config.yaml
encoder_arch: "convmixer"
model: "spectrogram VAE"
dataset: "melodies that start on their tonic, played by one synthesised instrument"
train_examples: 26041
n_mels: 64
hop_length: 160
input: "log_mel"
win_length: 512
bottleneck: "kl"
downsampling_factor: 8
encoder_norm: "batchnorm"
encoder_activation: "silu"
encoder_patch_size: 8
encoder_depths: [16]
encoder_kernel_size: 5
encoder_widths: [384]
loss: "mse"
latent_channels: 16
decoder_norm: "batchnorm"
decoder_activation: "elu"
decoder_widths: [64, 128, 128, 128]
decoder_blocks_per_level: 2
decoder_block: "basic"
decoder_attention: true
decoder_upsampling: "nearest_conv"
kl_weight: 0.01
init: "trunc_normal_002"
residual_init: "none"
optimizer: "soap"
beta2: 0.99
lr: 0.0041
beta1: 0.95
shampoo_beta: 0.95
eps: 1e-08
precondition_frequency: 25
max_precond_dim: 1024
merge_dims: false
one_sided: true
adamw_lr_other_params: 0.0014
grad_clip: 3.0
steps: 11700
batch_size: 48
epochs: 21.6
lr_schedule: "wsd"
decay_fraction: 0.3
final_lr_fraction: 0
warmup_steps: 1170
weight_decay: 0.02
adamw_weight_decay_other_params: 0.05
Rows from block 12 of the encoder, named by matrix and row number. Each number is 128 + 24 x the weight over its row's rms, rounded and kept within 0 to 255. All counts start at 0. After the name is the row's rms in percent of the matrix's.
# dw: depthwise 5x5 conv (encoder.blocks.12.dw.weight, 384x1x5x5, trained with AdamW), a 5x5 kernel
dw.36 063 [ 96 128  93  99 123 134  99 105 123 116 121 126  72 146 144 105 143  88 106 150  81 131 144 118 137]
dw.37 097 [129 133 130 124 120 121 120 133 130 122 136 131 244 132 134 140 130 136 132 133 127 135 138 128 121]
dw.38 116 [129 130 125 133 130 125 126 126 125 126 125 128 247 121 129 121 123 129 130 120 131 130 127 127 127]
dw.39 130 [130 126 126 132 127 128 134 131 130 128 129 131 247 128 130 129 124 129 132 124 132 137 130 124 124]
dw.40 076 [142 107 140 118 108 151 218 134 118 139 125 126 153 127 130 150 147 135 112 124 122 160 118 131 163]
dw.41 050 [118 101 100 114 103 122 115  97 126 127  89  76 141  83  82 134 110  97 109 133 121 123 124 144 142]
dw.42 051 [134 129 154 133 137 134 138 170 124 141 165 149 200 162 148 133 121 151 126 145 124 146 165 129 145]
dw.43 052 [ 94  83 140 121 142  85 119 101 153 115 125  88  97 142  87 113 127 106 108 139 138  96 106 134 120]
dw.44 121 [128 131 125 128 126 126 129 135 136 131 128 126 247 129 132 130 125 126 127 131 126 133 129 126 129]
dw.45 103 [133 128 128 128 126 124 123 132 126 128 123 124 246 132 131 130 121 135 129 127 126 135 133 126 135]
dw.46 086 [120 138 131 124 116 127 127 131 124 114 128 118 242 119 117 134 124 120 131 122 137 121 122 130 115]
dw.47 075 [121 118 133 131 126 122 138 133 115 120 125 115 239 135 112 120 124 132 103 124 134 140 121 135 130]
dw.48 073 [123 118 134 123 120 114 116 126 119 128 129 128 242 141 133 121 134 139 133 139 129 128 139 125 134]
dw.49 114 [136 129 130 127 127 134 133 132 135 139 128 125 246 130 132 135 128 128 130 130 128 128 120 121 120]
dw.50 141 [125 130 126 126 125 125 128 127 129 126 132 131 248 124 128 130 131 127 129 128 126 127 129 127 130]
dw.51 094 [123 124 131 126 128 128 127 128 127 129 128 128 247 124 130 124 127 124 128 124 131 131 130 127 122]
dw.52 120 [131 123 126 125 124 128 129 131 126 127 123 130 247 129 128 122 121 130 126 129 127 126 127 130 126]
dw.53 089 [130 133 124 127 140 125 118 130 131 135 128 129 246 124 136 130 127 130 125 124 126 126 125 129 130]
dw.54 132 [127 129 134 125 128 129 124 127 126 132 129 126 247 129 126 127 125 129 126 128 129 133 130 127 125]
dw.55 125 [131 129 128 128 131 129 125 125 130 130 128 127 248 131 126 128 129 132 131 128 130 126 127 129 130]
dw.56 107 [130 128 115 117 129 128 128 129 124 123 134 127 246 124 126 128 134 130 131 130 127 129 124 127 130]
dw.57 130 [130 128 128 125 128 126 130 128 129 128 129 129 248 125 126 127 129 127 127 128 128 129 124 130 129]
dw.58 106 [127 137 129 122 122 126 126 135 136 127 129 128 246 124 127 125 126 130 129 121 139 129 125 132 126]
dw.59 116 [129 128 128 132 132 126 131 134 132 119 125 126 247 126 131 131 126 131 131 127 129 123 131 130 132]
dw.60 148 [127 125 129 128 130 131 129 124 132 128 128 127 248 128 127 127 127 129 133 128 128 131 127 126 130]
dw.61 107 [128 129 131 125 128 127 126 131 124 132 127 131 247 128 126 121 130 131 129 125 129 127 121 129 129]
dw.62 136 [124 128 129 129 124 128 129 128 129 130 125 125 247 130 129 128 129 127 128 124 131 127 133 131 130]
dw.63 065 [123 117 131 128 124 125 127 131 117 122 138 140 241 139 145 131 117 131 130 132 118 112 117 122 124]
dw.64 093 [137 124 128 129 129 132 125 123 135 127 126 129 246 131 132 126 127 127 122 134 128 129 134 128 133]
dw.65 139 [130 128 135 122 127 124 129 133 129 128 128 128 247 124 128 128 130 131 129 128 130 125 128 126 125]
dw.66 057 [115 107 126 108 116 119 111 119 125 126 143 140 232 130 137 121 110 111 112 124 123 110 134 118 117]
dw.67 118 [129 131 130 127 130 127 133 126 132 123 131 126 247 129 127 123 129 129 131 127 129 126 125 125 124]
dw.68 107 [127 126 132 127 128 126 131 132 127 124 126 126 247 124 128 126 132 132 128 132 123 126 128 126 133]
dw.69 098 [134 124 124 127 122 128 130 133 124 134 134 126 243 133 130 120 126 143 121 135 137 114 129 117 137]
dw.70 114 [122 136 126 127 124 129 132 133 127 123 128 126 247 128 127 129 131 130 129 129 125 134 130 128 132]
dw.71 087 [132 121 123 127 126 128 127 135 136 131 131 133 246 133 132 131 123 131 125 121 129 127 133 133 127]
dw.72 078 [128 123 126 126 130 137 128 123 137 132 129 133 245 134 136 131 136 137 128 133 124 128 122 128 133]
dw.73 074 [128 127 120 135 124 132 132 106 129 132 127  62  53  82 122 137 128  97 135 120 130 127 118 147 123]
dw.74 090 [132 131 132 129 126 124 124 133 120 126 135 134 246 134 128 127 131 133 128 128 121 130 129 123 121]
dw.75 082 [130 128 116 130 124 123 132 112 123 133 140 128 244 126 134 131 135 132 129 127 121 115 124 125 124]
dw.76 088 [128 131 122 131 129 129 122 124 125 128 130 128 247 128 129 133 129 126 124 135 131 128 127 130 127]
dw.77 113 [130 125 125 115 129 131 126 136 131 124 126 121 246 126 132 127 123 123 128 130 128 127 124 129 129]
dw.78 093 [134 132 119 133 126 125 131 125 137 126 123 128 245 119 123 131 137 131 137 131 135 132 124 134 126]
dw.79 152 [131 131 129 129 132 129 124 128 125 126 130 126 248 129 129 130 128 131 127 129 129 128 130 126 127]
dw.80 128 [129 126 129 129 124 128 123 131 126 127 125 124 247 127 126 130 126 123 128 128 133 131 125 131 130]
dw.81 083 [117 132 128 122 131 124 121 129 118 140 121 139 241 131 139 132 123 106 121 121 134 131 128 136 131]
dw.82 132 [131 126 125 130 129 125 128 126 126 130 129 127 248 127 129 125 128 129 126 130 128 130 126 124 128]
dw.83 091 [131 128 129 129 132 131 132 130 131 126 125 125 246 122 129 126 129 126 136 134 128 127 123 136 134]
dw.84 127 [127 125 130 132 130 127 125 126 132 132 131 124 247 125 130 131 121 130 128 128 128 128 131 130 126]
dw.85 152 [127 129 128 123 129 127 129 132 127 130 127 128 247 130 130 129 124 136 128 129 127 128 132 128 128]
dw.86 083 [125 137 122 125 132 125 128 131 115 130 131 130 246 129 126 135 122 132 126 131 128 127 129 127 139]
dw.87 063 [ 82 119 119 167 121 156 137 161 175 112 109 141 145 125 100  92 126 128 166 116 121 101 119 150 113]
dw.88 125 [127 131 131 130 129 127 126 135 129 128 129 127 247 129 128 134 128 131 125 129 131 129 133 130 127]
dw.89 090 [126 124 123 124 136 124 132 131 122 128 126 124 246 131 127 121 130 136 122 123 130 133 132 132 130]
dw.90 098 [121 130 125 135 118 132 140 134 128 130 124 131 244 126 130 142 121 127 125 127 124 130 120 134 133]
dw.91 115 [128 128 117 131 130 135 130 131 128 132 131 127 246 124 125 129 137 132 135 131 121 131 129 119 127]
dw.92 118 [130 127 130 128 136 128 128 132 125 126 129 128 247 130 134 128 127 135 131 132 131 126 133 128 126]
dw.93 081 [134 128 121 119 127 130 130 131 125 122 133 134 245 119 131 127 140 124 131 127 121 130 121 135 125]
dw.94 072 [120 130 125 133 129 140 131 138 128 128 135 132 244 133 126 139 131 128 131 133 120 123 123 114 121]
dw.95 108 [134 138 133 131 131 126 121 131 129 123 127 131 246 135 130 132 130 128 130 134 130 129 128 128 128]
dw.96 088 [130 130 123 130 128 128 134 126 131 125 123 125 244 127 116 137 132 134 142 121 124 135 124 118 124]
dw.97 061 [128 144 120 107 137 166 114  75 117  84 116  96 133 130  90 130 119 124 103 140  90 102 123 151  98]
dw.98 134 [129 131 129 133 125 127 126 129 131 131 130 127 247 131 126 128 129 128 126 130 131 130 131 129 126]
dw.99 121 [129 130 129 132 128 132 127 130 130 121 127 128 247 132 126 128 126 129 127 128 134 132 128 132 127]
dw.100 089 [130 124 125 127 136 124 128 128 131 115 136 131 246 124 133 130 131 130 120 135 129 126 126 127 130]
dw.101 129 [127 125 128 124 130 133 134 130 130 130 126 131 247 126 123 127 131 129 127 129 134 132 129 132 133]
dw.102 074 [129 128 154 121 139 124 109 147 119 132 123 127 236 122 125 120 133 127 140 111 139 121 141 131 140]
dw.103 054 [122 125 137 131 130 133 134 143 127 118 141 129 233 120 122 146 138 134 135 117 141 156 150 149 120]
dw.104 121 [128 127 131 126 129 133 127 131 134 129 128 128 247 130 131 132 130 130 130 130 129 125 128 129 125]
dw.105 097 [133 133 126 131 124 129 128 120 135 134 126 131 246 136 130 131 125 116 132 129 135 129 123 126 129]
dw.106 132 [130 128 129 129 128 131 125 129 131 129 129 128 248 128 128 127 128 127 130 128 127 127 124 130 124]
dw.107 078 [125 141 128 120 126 129 129 126 126 133 128 107 244 132 126 131 126 126 120 135 132 117 134 125 129]
dw.108 129 [129 126 125 127 127 132 126 126 126 126 129 129 248 131 126 127 130 129 131 128 127 132 127 133 129]
dw.109 127 [126 128 132 129 127 128 130 130 129 131 125 128 248 128 129 127 127 129 126 127 127 131 126 126 126]
dw.110 092 [144 120 128 112 123 129 136 121 126 122 124 136 236 147 135 117 109 110 131 122 123 120 106 124 123]
dw.111 136 [131 131 133 126 129 130 126 128 132 130 128 125 247 128 130 127 131 128 131 124 129 126 128 126 127]
dw.112 116 [128 126 130 126 131 129 126 125 135 132 127 127 247 128 128 127 132 126 127 135 130 125 129 128 132]
dw.113 126 [128 129 131 128 134 128 130 121 125 127 129 127 247 131 133 128 128 130 132 128 132 126 128 124 129]
dw.114 051 [141 128  98 124 122 136 118 109 138 126  95  91  66  78  86 133 133  97 110 127 137 119 106 131 135]
dw.115 112 [120 129 126 131 127 125 127 124 129 124 125 124 247 132 126 126 131 128 132 124 127 129 134 127 126]
dw.116 139 [128 128 132 128 127 130 127 127 130 127 128 125 248 129 131 127 130 130 126 124 129 130 128 124 128]
dw.117 108 [128 127 128 128 136 130 134 129 127 126 129 119 246 128 135 137 132 122 129 126 130 132 131 128 134]
dw.118 090 [123 125 124 125 131 134 121 134 129 126 127 128 246 123 131 125 131 126 136 129 128 133 126 134 126]
dw.119 118 [129 140 123 125 125 130 128 127 130 129 122 122 247 130 125 130 128 128 133 127 128 129 128 124 128]
dw.120 088 [125 127 130 136 122 129 126 118 131 128 127 126 246 130 129 126 122 127 127 131 132 125 123 132 123]
dw.121 110 [127 126 126 129 129 124 131 121 124 122 127 126 247 124 122 132 125 125 128 131 127 133 123 131 130]
dw.122 108 [124 130 129 125 128 131 128 123 123 132 127 126 247 129 132 129 129 128 128 125 122 131 131 125 126]
dw.123 103 [128 125 124 127 124 127 129 134 124 124 118 124 246 127 129 117 128 126 130 136 129 125 123 129 126]
dw.124 131 [127 127 128 128 130 130 127 132 131 130 129 126 247 126 127 126 130 130 131 124 126 123 125 127 125]
dw.125 099 [123 124 136 130 129 122 123 126 133 120 120 132 246 128 134 129 129 127 136 132 129 135 132 131 125]
dw.126 088 [126 125 125 119 124 127 128 124 123 121 126 121 246 126 125 134 135 126 120 121 131 129 131 125 125]
dw.127 078 [130 122 113 126 121 135 114 122 128 125 135 127 237 136 140 125  98 114 124 119 130 113 133 117 122]
dw.128 085 [121 123 132 131 147 126 133 136 119 129 132 128 244 125 120 129 125 126 131 129 127 126 122 138 122]
dw.129 083 [127 131 129 135 129 132 125 133 133 127 125 133 244 142 141 138 136 132 134 129 126 133 138 119 133]
dw.130 145 [125 130 133 134 129 129 127 130 128 127 125 129 247 129 126 129 129 126 127 130 130 130 127 130 126]
dw.131 054 [128 102 110 115 135 136 121  75 100 131 133 103  59  82 114 133 116 104 105 126 125 123 119 113 123]
dw.132 087 [129 128 126 126 125 132 131 127 128 125 126 135 246 137 132 127 138 121 128 127 126 129 130 134 123]
dw.133 047 [104 104 115 113  97 115 157  97 104 123 114  89 118  75 122 145 130 180 137 131 117 142 118 136  94]
dw.134 116 [129 129 127 129 129 128 124 130 132 128 128 125 248 124 126 127 129 129 129 129 131 130 128 130 134]
dw.135 072 [131 131 139 124 125 136 147 142 127 115 116 100  20 124 133 134 129 144 128 121 133 141 135 134 143]
dw.136 114 [131 129 131 140 129 131 132 124 126 128 129 135 246 133 126 132 123 124 124 130 125 121 123 130 127]
dw.137 096 [131 123 130 136 125 126 132 131 132 131 123 125 246 128 132 133 132 135 131 131 124 127 125 127 133]
dw.138 096 [128 129 126 128 127 123 130 120 130 126 130 125 247 129 128 125 126 132 131 122 129 133 133 133 126]
dw.139 114 [133 127 130 128 124 126 130 123 128 133 132 126 247 127 134 136 134 130 129 132 124 123 123 128 129]
dw.140 071 [111 152 128 125 113 124 192 130 120 140 112 138 107 122 124 104 155 160 123 128 122 177  87  98 154]
dw.141 101 [138 128 127 125 125 128 130 133 129 127 125 128 246 122 124 127 128 130 126 134 121 124 126 130 135]
dw.142 112 [132 130 124 131 130 126 129 121 128 124 123 126 247 125 128 129 127 128 125 128 124 127 129 128 125]
dw.143 055 [140 136 141 119 130 171 155 145 141 139 142 134 220 134 137 137 127 111 100 129 147 126 140 123 144]
dw.144 066 [ 79 124 120 161 134 106 115 109 168 139 114 104  77 162 129 131 146 114 116 105 112 145  92 144 118]
dw.145 136 [126 127 130 125 127 128 129 131 128 127 128 129 248 127 125 129 132 128 126 123 127 127 129 127 131]
dw.146 101 [127 125 130 127 131 127 133 132 125 126 129 133 247 126 129 128 127 131 122 125 129 127 128 124 124]
dw.147 056 [125 103 112 106  97 128 135 122 104  97 126  84  59  83 129 133 128 120 102 143 124 112 116 110 125]
dw.148 076 [124 117 127 121 127 126 129 121 135 135 131 129 245 127 128 125 122 128 126 132 120 133 135 123 136]
dw.149 131 [130 130 127 130 128 123 127 127 128 130 125 129 248 127 127 127 125 130 124 124 127 128 129 130 125]
dw.150 146 [127 131 124 126 128 130 130 127 128 129 129 127 248 124 131 126 127 128 128 128 130 130 129 128 124]
dw.151 057 [119 144 124 133 109 128 126 106 135 137 136 127 238 143 137 131 129 134 126 131 135 119 120 110 121]
dw.152 100 [129 125 129 126 133 134 127 130 134 123 126 126 247 124 125 131 130 131 132 126 125 123 127 122 131]
dw.153 105 [135 132 131 133 127 127 130 133 130 133 131 125 246 131 131 124 126 131 134 121 137 124 127 123 127]
dw.154 133 [127 129 123 126 127 128 130 129 127 128 124 127 248 123 129 127 129 128 127 124 127 131 127 128 125]
dw.155 111 [125 124 127 129 128 127 123 132 129 128 127 124 247 125 131 131 125 130 127 124 130 125 131 126 132]
dw.156 135 [132 125 127 121 127 129 127 128 126 128 122 135 247 127 121 125 128 124 128 130 128 128 127 131 128]
dw.157 099 [127 123 126 140 120 125 123 132 126 129 125 122 245 136 125 134 127 135 134 134 135 122 130 124 120]
dw.158 081 [132 129 133 112 124 125 130 123 121 131 131 128 243 131 126 124 129 134 140 144 124 126 130 145 137]
dw.159 076 [132 132 119 111 134 129 138 140 117 127 131 128 243 122 121 118 139 130 131 130 128 134 131 119 124]
dw.160 086 [127 118 132 126 126 124 129 134 134 132 125 124 246 121 130 131 125 134 128 126 129 124 133 135 132]
dw.161 111 [129 126 130 132 136 125 125 129 129 122 127 132 246 118 129 131 130 124 129 131 138 137 132 134 132]
dw.162 105 [136 121 124 131 129 122 135 134 127 132 130 133 246 126 124 135 134 132 132 131 135 128 127 128 136]
dw.163 103 [129 129 127 120 130 128 129 133 123 124 131 127 247 128 127 130 130 124 124 126 122 133 127 131 125]
dw.164 086 [130 135 127 136 137 121 112 128 121 117 127 122 243 140 130 129 140 130 133 131 116 128 130 125 130]
dw.165 069 [127 123 140 122 138 102 121 115 109 126  92  88  49  96  93 119 127 115 102 120 129 142 123 135 143]
dw.166 151 [128 129 126 129 127 129 131 129 127 126 129 129 248 128 127 132 126 129 129 133 126 127 127 128 130]
dw.167 104 [129 125 127 128 128 126 130 131 128 129 126 127 247 129 127 128 126 134 126 128 129 131 123 128 132]
dw.168 086 [132 128 131 123 122 124 125 125 126 129 129 132 247 127 130 124 131 135 126 129 123 132 133 127 127]
dw.169 119 [133 130 131 127 129 126 128 126 127 125 127 125 247 126 123 128 129 133 129 133 127 128 129 128 125]
dw.170 089 [132 133 122 127 122 125 121 128 131 125 134 134 246 131 128 127 122 133 123 128 131 122 133 130 130]
dw.171 084 [125 137 131 124 125 126 120 127 128 123 123 116 244 120 124 134 134 130 128 119 135 133 113 134 123]
dw.172 141 [130 127 132 127 131 127 128 128 130 128 126 127 248 129 126 129 129 130 127 127 129 129 130 128 125]
dw.173 118 [129 125 130 131 124 130 124 132 127 129 127 126 247 120 124 130 128 126 132 129 127 127 130 127 129]
dw.174 060 [126 111 129 127 134 113 130 104 114 118 120 113 234 135 119 118 107 136 132 137 123 120 117 130 108]
dw.175 122 [126 125 131 124 121 131 126 129 124 129 132 130 247 127 126 132 129 128 129 128 132 134 121 127 127]
dw.176 058 [139 150 135 127 110 123 123  80 138 104 110 116  46 122 116 101 127 120 138 111 126 106 152 130 100]
dw.177 063 [118 142 124 129 117 137 156 109 132 101 132 143 102  61  91 143 168 120 101 122 131 151 134  85 117]
dw.178 080 [136 115 143 122 119 122 115 130 104 118 111 117 234 126 111 107 115 132 119 126 117 124 119 119 125]
dw.179 119 [128 129 129 130 130 129 126 129 129 127 132 126 247 132 126 132 127 127 129 132 128 125 128 127 123]
dw.180 117 [129 133 127 133 132 121 129 128 126 125 131 127 247 128 128 133 126 131 127 125 122 127 123 127 130]
dw.181 062 [129 144 149 112 110 128 151 135 125 121 133 204 149 135 138 132 172 159 149 141 154 140 166 140 119]
dw.182 067 [122 128 124 132 118 138 133 137 143 120 141 110 230 137 124 135 120 168 110 109 124 141 132 135 142]
dw.183 076 [130 117 120 124 128 119 129 137 136 133 116 120 242 130 119 115 122 120 118 131 131 117 123 126 126]
dw.184 064 [117 150 145 167 118 118 133 124 169 117 100 145  79 169 108 103 150 125 176 110 124 128 110 144 136]
dw.185 119 [126 128 137 125 130 133 124 132 127 128 127 126 247 126 129 126 129 126 129 125 138 128 133 132 132]
dw.186 096 [124 130 132 132 124 127 121 132 126 123 130 123 246 120 127 122 128 129 127 123 129 131 125 132 122]
dw.187 097 [127 133 133 123 129 125 121 128 124 135 125 122 246 133 128 130 126 132 126 129 126 116 127 126 120]
dw.188 128 [127 129 134 130 126 132 124 126 133 122 126 126 247 132 132 131 129 125 129 126 132 126 130 129 130]
dw.189 093 [140 124 133 127 125 127 136 131 140 125 125 126 243 138 124 133 132 145 131 131 121 127 127 138 122]
dw.190 068 [145 125 144 132 148 143 138 140 131 126 148 155 154 166 122 163 161 168 167 166 140 174 137 148 129]
dw.191 077 [127 138 134 139 116 130 132 129 137 126 127 113 240 129 149 136 118 130 126 120 141 123 131 117 129]
dw.192 098 [134 128 124 134 124 132 132 125 126 135 126 122 246 130 130 129 137 133 134 129 129 128 128 136 130]
dw.193 054 [141 139 112 152 106  98 129  84 125 102  84  90  83 112  99 121 140  88 137 127 128 138 109 116 113]
dw.194 087 [131 129 134 131 126 129 123 141 133 126 123 125 245 117 126 135 131 122 123 132 127 121 129 125 128]
dw.195 102 [125 127 133 129 133 130 127 128 122 125 128 134 247 133 131 128 131 135 132 134 123 126 125 127 123]
dw.196 111 [127 127 127 129 125 128 133 131 125 126 128 122 247 133 130 130 132 128 122 129 129 127 133 129 128]
dw.197 107 [138 131 127 128 126 132 121 130 123 120 128 132 246 133 128 126 131 121 128 140 121 127 129 129 132]
dw.198 104 [125 122 127 128 128 131 121 133 134 125 124 124 247 130 124 132 127 130 128 128 130 129 130 129 126]
dw.199 094 [128 130 126 127 127 138 132 125 122 125 136 128 246 129 124 124 127 125 129 121 126 122 117 129 123]
dw.200 072 [131 137 153 145 143 102 139 110 148 109 141 105  91 115 124 207 130 112 118 144  88 122 129 120 147]
dw.201 167 [130 124 125 126 127 127 127 128 125 129 127 130 247 128 132 133 127 128 127 129 134 125 130 126 129]
dw.202 124 [130 129 127 131 131 134 124 128 123 128 122 131 247 126 129 134 127 127 130 132 129 130 124 121 125]
dw.203 057 [140 149 171 150 130 151 175 188 151 136 125 145 136 122 122 124 152 154 127 130 152 168 149 141 126]
dw.204 062 [133 159 103 129 151 122 150  71  91 109 108 103 119 107 100 157 128 113 169 141 145 157 116 136 125]
dw.205 119 [128 124 130 135 128 126 124 125 127 131 129 129 247 131 130 123 129 128 125 128 127 130 130 125 125]
dw.206 095 [124 132 124 129 129 126 120 127 133 127 123 128 246 132 136 130 121 135 130 130 126 118 126 130 129]
dw.207 094 [132 125 130 127 133 127 126 127 137 125 135 138 246 117 132 122 128 123 131 130 128 125 124 133 129]
dw.208 080 [127 111 117 127 137 130 126 121 129 131 141 128 241 116 125 143 131 109 127 136 134 127 125 129 137]
dw.209 088 [130 132 131 125 132 131 125 140 135 126 135 125 245 129 120 128 118 139 129 128 124 133 125 127 122]
dw.210 059 [121 145 117 142 128 139  92  81 139 160 100  85 112 112 114  88 131 154 166 103 115 126 125 104 106]
dw.211 055 [144 138 151 144 138 136 135 140 144 130 140 129 221 156 146 125 139 148 128 136 145 144 156 148 145]
dw.212 138 [130 132 130 128 131 129 129 126 127 128 127 126 248 130 129 125 127 128 127 130 126 128 127 129 129]
dw.213 107 [130 132 121 134 120 123 123 133 133 126 125 133 245 121 125 135 125 130 127 121 130 137 128 123 130]
dw.214 123 [125 131 127 132 132 125 131 130 126 130 125 125 247 125 127 132 129 131 127 130 130 125 126 129 128]
dw.215 128 [130 131 131 131 121 129 130 131 130 130 127 130 247 129 128 125 131 126 129 133 127 126 126 132 130]
dw.216 099 [140 133 134 126 122 128 124 128 134 126 126 134 244 130 125 120 140 125 123 128 122 125 124 126 141]
dw.217 071 [125 128 131 107 133 130 132 126 123 139 131 135 240 130 133 139 136 145 114 115 140 126 137 132 128]
dw.218 114 [127 129 136 129 129 125 131 125 129 124 133 128 247 124 123 128 126 127 134 132 130 131 127 131 128]
dw.219 118 [123 130 133 125 126 125 130 134 129 129 121 130 247 125 129 124 128 124 125 128 133 136 131 132 124]
dw.220 116 [125 131 129 129 125 127 129 129 130 132 126 127 247 125 127 127 130 125 133 131 133 129 121 137 137]
dw.221 064 [141 133 165 139 131 127  98 101 124  94 129 128 203 114 145 135 110 134 136 138 123 173 140 137 158]
dw.222 116 [129 125 125 127 134 127 124 125 133 132 130 124 247 128 132 129 125 123 132 128 129 128 130 134 128]
dw.223 057 [123 133 117 114 155  85 134  98 104 114  87 104  76 103 113 139 115 103 112 128 150  99  97 105 123]
dw.224 072 [141 122 133 116 130 123 120 138 122 126 124 141 241 139 135 137 120 116 116 135 131 123 119 122 131]
dw.225 124 [132 129 133 125 127 133 128 130 120 134 128 131 247 128 125 125 131 129 125 128 133 129 128 123 132]
dw.226 068 [111 139 152 134 114 122 169 193 166 109 126 119  83 124 106 149 139 129 140 142  94 112 133 108 135]
dw.227 099 [125 121 125 126 124 121 114 136 143 134 125 127 243 128 125 129 128 129 117 135 137 131 137 124 138]
dw.228 117 [127 126 130 128 125 122 123 135 131 131 124 127 247 127 131 123 130 132 128 131 131 132 129 130 135]
dw.229 078 [132 126 129 130 123 133 127 125 127 133 133 142 245 124 125 127 134 123 130 127 135 137 143 134 127]
dw.230 054 [138 148 140 128 125 131 140 139 126 130 148 156 232 154 145 125 129 149 132 134 126 134 135 128 124]
dw.231 085 [131 135 118 122 121 126 121 134 136 126 119 138 244 134 127 127 135 138 134 129 127 127 127 131 119]
dw.232 076 [114 127 123 139 125 127 122 133 131 124 125 109 242 128 132 129 115 113 126 137 130 133 124 122 132]
dw.233 091 [138 121 126 126 120 125 115 124 130 130 125 122 245 127 125 137 125 126 140 133 123 128 134 131 123]
dw.234 101 [127 129 132 129 129 119 128 138 128 126 128 133 246 141 127 129 127 131 120 130 129 132 134 129 126]
dw.235 102 [137 131 126 113 124 132 135 128 121 115 136 127 244 126 131 119 131 129 130 120 134 127 124 126 123]
dw.236 089 [123 129 143 130 116 131 137 131 122 129 133 134 244 118 127 127 127 121 123 131 123 131 125 122 120]
dw.237 102 [130 126 123 123 121 125 123 124 129 126 129 138 246 134 130 130 129 127 129 125 127 133 140 133 128]
dw.238 060 [125 127 127 124 118 149 139 128 129 145 130  64  47 124 118 137 133 122 113 106 111 117  95 125 114]
dw.239 066 [119 151 106 151 107 116 158 143 103 108 117 116 141  82 120 140 141  67 130 139  92 114  88 113 119]
dw.240 135 [131 128 132 132 133 131 126 130 129 130 128 124 247 128 124 128 130 124 130 130 128 126 129 127 131]
dw.241 112 [129 132 128 121 123 128 129 126 129 129 129 126 247 124 129 129 125 122 131 129 132 130 127 131 124]
dw.242 056 [129 122 121 126 132 124 125 120 122 123 125  91  69 110 126 119  99  57  98 117 116 107 101 101 127]
dw.243 059 [108 127 128 113 131 144 109 132  95 123 132 104  56 110 127 107 115 141 114  81 108  89 116 106 119]
dw.244 079 [136 127 145 134 136 132 134 139 125 122 128 145 240 132 136 122 132 144 129 131 127 144 137 135 127]
dw.245 142 [126 126 128 127 127 130 129 128 127 126 125 128 247 128 126 125 124 126 130 127 128 128 121 130 128]
dw.246 095 [124 124 135 129 128 131 123 132 127 128 124 125 247 126 123 124 131 132 128 126 125 130 132 127 123]
dw.247 089 [130 128 128 122 128 129 134 119 130 117 122 120 245 122 126 134 127 127 124 131 117 130 128 131 120]
dw.248 083 [131 124 125 136 126 121 124 141 125 126 137 133 242 147 136 133 121 136 127 127 124 124 143 119 133]
dw.249 115 [128 132 130 133 133 131 131 123 130 134 128 125 247 127 129 124 133 123 130 127 127 121 134 124 125]
dw.250 119 [128 129 131 128 128 129 128 133 124 130 127 132 247 125 126 127 129 127 125 132 129 124 129 127 130]
dw.251 090 [127 137 123 125 131 129 129 118 126 121 124 121 246 118 121 128 134 128 129 130 130 134 125 131 127]
dw.252 113 [134 126 121 127 132 128 130 122 126 129 126 127 247 124 126 128 134 128 127 128 130 128 130 128 131]
dw.253 059 [125 135 133 134 136 136 133 143 137 133 144 139 227 156 151 151 133 146 143 130 138 132 148 144 147]
dw.254 060 [122 130 161 136 132 137 122 126 138 125 130 131 235 126 124 137 142 148 142 135 131 144 138 139 124]
dw.255 108 [133 132 129 128 130 127 126 125 129 131 131 130 247 131 127 130 123 123 126 121 129 128 133 134 127]
dw.256 061 [120 120 111 127 107 147 151 159 168 151 140 137 203 152 154 108 119 121 119 112  99 118 153 120 123]
dw.257 064 [149 140 113 112 128  96 135 109 120 139 104 203 114 106 151 103 151 136 128 137 108 169 111 103 131]
dw.258 042 [127 126  94 114 133 124 104 107  98 133 127 109  57 103 125 108  87  89  97 126 110 118 128 121 130]
dw.259 134 [125 120 125 131 129 128 129 125 127 123 124 125 247 128 130 125 129 128 130 131 131 124 130 133 128]
dw.260 064 [144 143 141 154 141 144 144 117 146 133 130 136 234 129 128 131 136 139 135 120 134 137 137 139 131]
dw.261 144 [127 125 124 128 133 130 127 126 128 129 128 129 248 127 129 129 128 129 125 132 126 127 127 129 131]
dw.262 093 [133 127 127 129 135 122 120 124 123 123 128 128 246 123 128 130 128 137 132 129 130 124 122 131 126]
dw.263 103 [131 133 123 127 124 129 132 120 128 126 124 131 247 131 135 131 127 127 125 127 126 125 124 124 128]
dw.264 058 [128 132 122  88 124 139  92  91 123 117 126  77  92  86  94 123 111  93 105 123 129 123 104 110 123]
dw.265 114 [131 131 133 128 124 129 129 123 132 125 129 131 246 123 126 127 130 127 131 127 124 124 116 134 130]
dw.266 065 [133 121 143 154 125 119 119  97 142 125 120 113  68 170 106 135  92 103 148  83 117 150 119 100 121]
dw.267 077 [136 146 146 123 118 124 131 135 117 133 136 135 240 135 136 121 130 133 122 127 133 134 143 122 118]
dw.268 094 [142 126 127 125 123 129 128 122 123 131 125 125 244 136 126 128 124 127 132 123 126 124 110 122 130]